Rows from block 8, named by matrix and row number. Rows with one number belong to one channel. Each number is 128 + 24 x the weight over its row's rms, rounded and kept within 0 to 255. All counts start at 0. Numbers have three digits each. After the name is the row's rms in percent of the matrix's.
# convs1: first pointwise conv (model.blocks.8.convs.1.weight, 640x640x1x1), inputs 576-639
# convs3: second pointwise conv (model.blocks.8.convs.3.weight, 640x640x1x1, transposed), outputs 576-639
convs1.99 104:129127133054099129119151108075114133116163134083147130136155138040120125157160119142136132105121101179131054104081101210117116120145118126155131113040129121117138129148120130173135129138151125
convs3.99 087:137107109145139124119128131149137139119073125171122126102132132094126143136120145131111126111119048126142076131136133098102128128120137115123130114150050122131121139107122143136132120121174116
convs1.100 112:128170140103108133138137121095130126135106138205121117124132116137093125097089130108095132123101115160110113102097170188118125097130118131155135132209122137084129134128117126138099129133097142
convs3.100 119:132080124129135110039124106105122128190147167128133133160126147115145130134054117134000121124117182140099164136151151145151124151142125123152120176141173129131122142188144137139106128151133136
convs1.101 070:130148130082107133135128168122119153159128138046118127125123130094141126147146134130142130146171119105131106164119128129139135136116137128108138108074130144128125118135136108105139111117139136
convs3.101 069:125125155057091118126140140106075117113107126036124118098117101070120129118117130118114119119117127130131136143104122146112134071103120119100117174133149135130098111097127116121113112117125128
convs1.102 063:117130162100087122133139132125119124143141129065127149122138114085159134175118126132126133159174143122108098147174108131154130145135120147093140109080108114150193117118163122114141113117153128
convs3.102 059:126197188153126127176126154132116112088111088125116112117151105090132142118173121137255173116138104115079075140088124127139141147135113114118130147176083136126151146141133131135122110118160132
convs1.103 090:121102142199122127132115130149091109126122118196119144138108133112072113178100133153123122141128103095131138139183170135106137125154102135151163117121134138149103111118143135161128133149040140
convs3.103 093:139065163129129145083123164146127105083172060124173120118120123123157168119105148129065158135092178129135119127150107148125171102127149113140136139120069130137137143176103131110131127120125177
convs1.104 143:113083132134134132126078132113152148147103118113119147128037072128105119140173136135135123074141108149130126139092126183145124120119123118143136117140122142125172139127147134100123125128095146
convs3.104 136:129182087101120142130127132075102149149147128081127124137139127095139175128100141136102112118148156114135121122088152118115160142129126171118148078145093133123087100206124133118109109132121139
convs1.105 105:123109133178110118138107141123145137122077127201173137133091149128124111125086124127111161138101137137132140175060134153093120136131119144133088131131131131137147128138144128132109097094086120
convs3.105 093:126083134105108132116119121071113128135083144107136132130136132102110169127100139131122116131113099129139076143092126122140159114147118123117144106136090118133063118101120135115128119124129136
convs1.106 070:134104131100100120127119130144105119126144140048162129129180121185099120127157137134114136103130135111124129103084144134139120153131096135086127128061165122111174129135116118055119074101149140
convs3.106 062:147092168129136126129123126156130140124035142080118132115140152255113083115134133097094114114126043148132168114141124142137099106139113120127138142110193129125128151119148138134141126135128124
convs1.107 065:133150120127071126140146135068117122154140134094119120142194113157164134097096140124100134108093149109115085133043130085120128109129126130147122133086134118113070119131112125101117121139108143
convs3.107 056:135123084141093129101132091115137130101082084174107134128121127095121135112085136134051126120117098126137119113131114139107121129135116123133125096128095113130156122042104131121131122123111123
convs1.108 105:126127123099099129141187116124110109144134123097160153147059107124107126144148136132147140069127122145127136120145120191187120128139126141114148139167131127112160133134162129077141122131026140
convs3.108 104:128117143134133155235144158138132111157056152115125143128130110218109112126187120125226124131159089145121115125166126159149100092129115121123140152147215149123143131090117134144137139133124125
convs1.109 098:127185133114139133137119145099112135157121139127111127126121116127153129109070115116118126101107115157118100117026111072117124106129123125193108108120140123141150121121136131106105099150118112
convs3.109 077:124060145145114144104121077084134126100172088105103132102113138089135149126128110116124118142108160128167137129156085153100094126126132132133162117114142120124070121125115129135128119117134121
convs1.110 043:139149093156196127126122132135148127129122110060126127128165126124106129135139126133114148119139123122115208137255123082128129132112141127114129127077111143188127125125123119126126124147101134
convs3.110 036:169117092127097139085168139141139139080111074172175133092135156052117142122075150136082137133132138127134125166134107075145144115159143138156126120134188128116121132046128164140129127120117132
convs1.111 131:132109127111083130150152138128133151126135132141147133106171164081105143138083118116158133123116098130152177109160129099159118123137143139158165157059110129111098126118147138163136127128065134
convs3.111 138:119132137124141119135130118121134124136168162075110116122127132102136125132132111121091101108131179141123150125152138125130147136109104104108152123179219118120137117118141121137123131138101136
convs1.112 035:140094128100084124147127143136111136100122142113118109123174164118101122107122130132127113119162142113123154137101112122132133139131139139141156148019130123158152134109145136090131126122203123
convs3.112 035:136145151118137132101149121136139167157105139169131146163123146043115141118131138131086107150150093129111185151120158140149135159144098130136136122159081155149087140180121160129131111133146131
convs1.113 086:126161117170124129129127114119133121127143120174137138124081175141096132147114122140137128123107102144125174168135125122134101139131153135154127124065127140083132125139128126147142109111065143
convs3.113 083:130193081127152133145125139145134152174082148219115123147136119094131145137131137143188150145152107105149086138128150110128137140149155134138135107125030142138136141038126134119130119142144122
convs1.114 108:121103133168101120146104147107141123133100125116142122114003146099108125136109124115126142140125116105112095090103131168149117132123117127128162125183131144117081126132148127097123148085144131
convs3.114 126:152067110131128160147121104101108147157149123119074116150122120175135172133162127138121123132129105153134141125139131129118150106116140128126133089137086103137113108180132118131132119138092136
convs1.115 037:133128126157126114130123129112128123119139123099129125131193123134136127139131141122104115110132123133124145128096133145139128125129123137129130116000133133155135127100107137129124133119139126
convs3.115 026:114123135092146107165102135129107115122171141054101107139129130196134137099168141154142077106125151147116131098135127117103133121117095118113122101103116106140129121175157096148103102133125112
convs1.116 070:118180122080158138122133149119167111142146124084133127124091120121133132134125127142095138118115111125108076105216098107128132128139133131151118134010124126115149119121122135148157129138049132
convs3.116 061:112085158128104117106135170115121166027226038043129135105138133255123124125103150112126059135128189139128122131142092135133093110131134115108125148062116134120150111133133124136128129124129116
convs1.117 047:125079121134113128098126131108128130121127141128137103146164116094101142135100117132140103135149102145144139110075128192137136107140113139157128119172104114123087140124124129126128153129082137
convs3.117 052:119157163115141170230146116114126126149129139100135124157128120118135127148198120128255145159138125129115112135148147120129113120112117136142127117092142125128139132135123122097131144110145144
convs1.118 070:133073143109079138143138106097121129135150133101120138123140146091135121140099136114125138116139123135124116099074124146082113124120122133148120128140134119112027097128117132117126127127123136
convs3.118 063:144085119124098117124133126145142127122165115155120135127141133151108146142145147122146119125129145125151130120122118119131132122139125127127127082124094117125148126093139124122140131128123131
convs1.119 038:130116137166120134120129142114138146097106135175118137147099113146124130109092136106120152118109136116142072126073139114132124136131125127122108120119132126131085134139128120113127116103151133
convs3.119 025:132129111145150117112151127124098160144103136157145112128151111110143130156115106138094105134111101134101138102099130152148151114123132139155114119121095114139101151186125130141128131136111149
convs1.122 119:134101138063125143130109113148145140140123148130133115120091118135092122147138143122093134116145113119119139140184126106150113124134124135163110116068127132110185119106156133131149160131102137
convs3.122 110:122064116134109131116128124140136149063203069131137125126121126205137174127115104126098121114112205128153130119142110109131126121134111124124102076102107140130206127072119137124140124123133116
convs1.125 103:118159101054133126133181149108129126164160132111111140132106104145174120124096136119108117107079140147121119126125093119138117126146115128117121130127136122121046121120139125133129120160044140
convs3.125 091:128103182114140111183119128128143129094144092088151120101134139209137132116177140112255131110137142136123107133135124118131129136116131119123131159118115125124123135128132116141135132119124131
convs1.126 138:111143146088152137127137126140134143159121132084138122115113116061120125158152121138152119137142131106125116108172169116178086131161137137149149140081090127080153146127150130143155138148044138
convs3.126 153:126131154132118112101130138120126118037141039045071134076097142108115085085122127126089085132106147140112161125142090137126093127109098105110129162119177123153124139118144114146137132096134114
convs1.127 051:135090113111102123133112128126093104105113125159149139143101141154125115147095134121107131158104141129135187100091168118131131137119121146117150140114135121146165145122127136111127098081065130
convs3.127 051:131122198111145135129110120131128106132167124069086123139154097255136142140097125117082067121144116155113149132150125175125117129110117111125124134151175119116129127185119126124124120140127120
convs1.128 046:124120132078136125137145120107125157124139140064130100122178130088116121124095118128100133122134134146126140119099100122115137128135116129125129114008130125105141113128125120126131113112152129
convs3.128 034:138177154154133134113136123125128092178070143179141139109145136045130121146129134152140138110128062105137100148122136128157147095121126103122146147133157145149087114140123121125126123116139117
convs1.129 097:127177103183115131127137117093160155146149128132132131124217142113117127127123129130103134166143088132126183133197127112105130117140145135159109136000142142129123144120127140207135145124065125
convs3.129 067:120079158145146128123126060139130108106023105107123119114149112210144136126151110120130092135108102145136142128129117164134124096134123129138156149107080144144099121099133135125131139119128132
convs1.131 081:127101125113136117132177136124094098134140125120070139162162073057158127144124136135139080091145124188126141129078124145169140113137108113138136126071131113152081128119134124160102114125122136
convs3.131 078:116156183128123121212119073130129122111167094101142131129137110130127131106204121113199098136133147130111146121125112175128129089125115117130134180129232142133140109076166122131115127118119123
convs1.132 142:126115169112095123146150136111075132115112157103137148142060116129141129152113129121161157146120068100124083103127143158184128120122144124142135137110156127088072109096142125086119105135101133
convs3.132 131:114115048134151130102139085114146118122080120112095134148120120124099101126100113118114100125146082122114134129123127128176081109137092144122137131115135160133128098079151128124130133139121111
convs1.133 179:127144132129135147139119152160168181119081135175150144097046116129111112133136131143142149146140104127144074147099130130045112159120136142135117147186113145120133118154178125170150132119126120
convs3.133 200:121059078153165120099158076172171125134062131202112131115133164053130145140126124127079114126105075146155098129150141102099124107132119102129127085156114136128159106022134135139141134131141127
convs1.134 113:128130142147110132153149144121158139137090110180107108123078180147123131123071128144150108090103109111124160128161120087078115145123116135157145155165126135135111119134149136153143127145059129
convs3.134 092:117122112121166158086145140114124158089217104123152129102154101219137149128076121153054150138114176135135104132159125115113143115126122131138130147101134114130142124135132128123136114117138135
convs1.136 061:127127125106141124123129130131103130132149131079133145133111148173128140115115124126113129116148154113131136122076133082118123151132134132110118145083129104146110128128132127049108105125133123
convs3.136 045:131167149114167132150135156127117129152210166070094138160093140083110132137172140133227101140125167135124162128147142128109121134105101129131127186088133123117112132198128123125137137139111124
convs1.137 085:130137148143089135119108152172111126148096132200132106122084151065108136101051112134101131114142143147131194119049108095111111125122131126139118124156106118109086144133117136129133128148078132
convs3.137 107:131118110134119142103146170132131172154161166183111127153161123159126204141143127127075110124117152129127118124106131113144225104131150161146127181113046136121104141141139126126126144134140163
convs1.138 124:142125151100089125111180131131096127125149116104116129147187099108124127115191125112147119072132148126134115161121120180125131137143123139085082137126117123128152119142138123112146123107104135
convs3.138 118:108107116101117109094119140095091118083208078061108117108101136058127112102102123112063143101100178109117114111124112106123132153130125124114115084111173112128106110139126094107118111109099129
convs1.139 207:128172122108158137131113139120161166130126118113152115122135141123109120130145134139122145126185103157125145095163106141129119124128147130135113099143106106151117134104139147133116136124082147
convs3.139 172:086112178135148112118129108118128086210145201178143121183113110056142140163127130125094148138124174131134091119128188138136137116125123140138097074109075143089175105174115122104131130192117139
convs1.140 077:133061155094115134129125116122123128072119141101155116132132140105126127126065138117126143126106123119122118148078137118144125130123132131161096134195141129088200125113129140120108118126191142
convs3.140 081:134119097127146113114119135112120157174142179112097123153110158088106054134087131140083117112130119133107120120151149098125064162124119111121134106124190117128094118143118123130115130140123096
convs1.141 065:137137118116108128133141144127141111146119133125126142143126098104122119119066123113131134063105141140109140119080116096121110129134104137144097126110125132152205134111143125151106111124131131
convs3.141 052:128146140123109133206116150149098135167156181087129125131105123159153126146181139134250144138130148127124142110122134143106129109119126114126156110121218131123201131152116115135135129131139128
convs1.142 061:127093116113101123120119132111113122109128128095136134128126123127124128123111127106126117103130144127155121116097116132092123139117126138099124116042145128121193124133124114111114115111177136
convs3.142 032:146137147149097107094120102101117172119126080185116155115135158152112104137152140119101125113160097107131131113122057106115129082125132096154101157107107134124114146103105148117134130121118104
convs1.143 099:130151131100112126133124136116101111109115128088134126130138126041101121122126123121177123098115084119121149135091141185163133107126119130157173125184118125080094126130090134123104116120001122
convs3.143 084:135148096135145121142122146150117129031114034088130127092116113059135126116134128138174138134123091135122137133150104128113151158122128129138145158119173123146124181214143132133132131114106136
convs1.144 072:126110115147132125129117137068126115139139138109112138142188114105164147159113123134132129086102118188124123131041143156135135126123136108156152122028131136128130122129140125147115142110133139
convs3.144 067:118131149150149116143123111129146117097195113110125128122114116089141136118152088116164118138092159126125126124141114151134132077135122122135121115118091152121156117151126109103132131134103125
convs1.145 077:130132118098114132140137108114100127110110142166141131127114136146114115114098130128148129123112111122145091178084118099165120123120130131140064129136133127075094126119111122120123102114131123
convs3.145 075:126146103147107147171133126131127127067108094196115134106133111105134130134187109142194119125116084122127140116143098125094115116117131123129123137118123127129162135087130129138132128112124132
convs1.146 197:128162119065055138127151148108143117147088131144088117095115132099154125112145131105078101071094106049142079151152129155150119111128096132135127155239125117111140159168144139160128144125092107
convs3.146 197:138167092128139166145120129109136123132204133098161135121124110188113123136135149116159158114119220151119146115173114120141146137149120118113118119133135125118158112134147126141129131128070138
convs1.148 096:127147154099141127108122136121123131137149127085135118113213131123107133125100128139125148122133127161130177155046089180102128150125126134128076138075135145088077119123115127147138108120072131
convs3.148 107:136081124076099143139137101124127120094128104077146116127129135228136107126179111129199144123136160178134194129119114133128113127130105140126131139094138126123140134099114122121127132107123112
convs1.149 090:126151115110127132130146122105142125113170125037129135132177144119117119127120133135099128134116107134127203114209100145091123113123145131147127130035126119122124127126112134178125134115089129
convs3.149 060:117105144137134133166116105127122126114011133116116114140124131161142149125136108123131129128122000133115127136117109161126165142118128124127130136146110134130136113153130131130117129130130145
convs1.150 102:128140158089109135141145106101138135113130136115104131130139123131144118103130131129124107098109124109120123094073148175097127135114119128129122123202148121098112135147111130116118141129127133
convs3.150 090:112096106137110113087123123155158129050111094109114131090118121154129121119100133122067105111125076125110135113137101118132126119127112125121124115121205136128165123067130124145118129121081144
convs1.152 079:131120125048140126120106146163097147137125134076126123131172123147093126157130134134132148143135094124127107132132112100113121132109148125110132118131122140127117127125125121089145080129083130
convs3.152 067:148183108133182136189138119137140144187154145188169113144169141175147136143221122141255128143172151129126173141144138138099135173135146134132140138127104132135188148178130160146140140153155140
convs1.153 096:125101137139123125130086133154121132109092129212152128130121137094129103129114135128126159167126148131131113107154137157109124132114104133130119138132126133134061135135135123148125111115112122
convs3.153 077:125169139120128138147115140147128117160180140126110118153134098169134142140125128124124116112139204132112193122136125165112124151119128120130106133137106126112148141141131129124132119128123118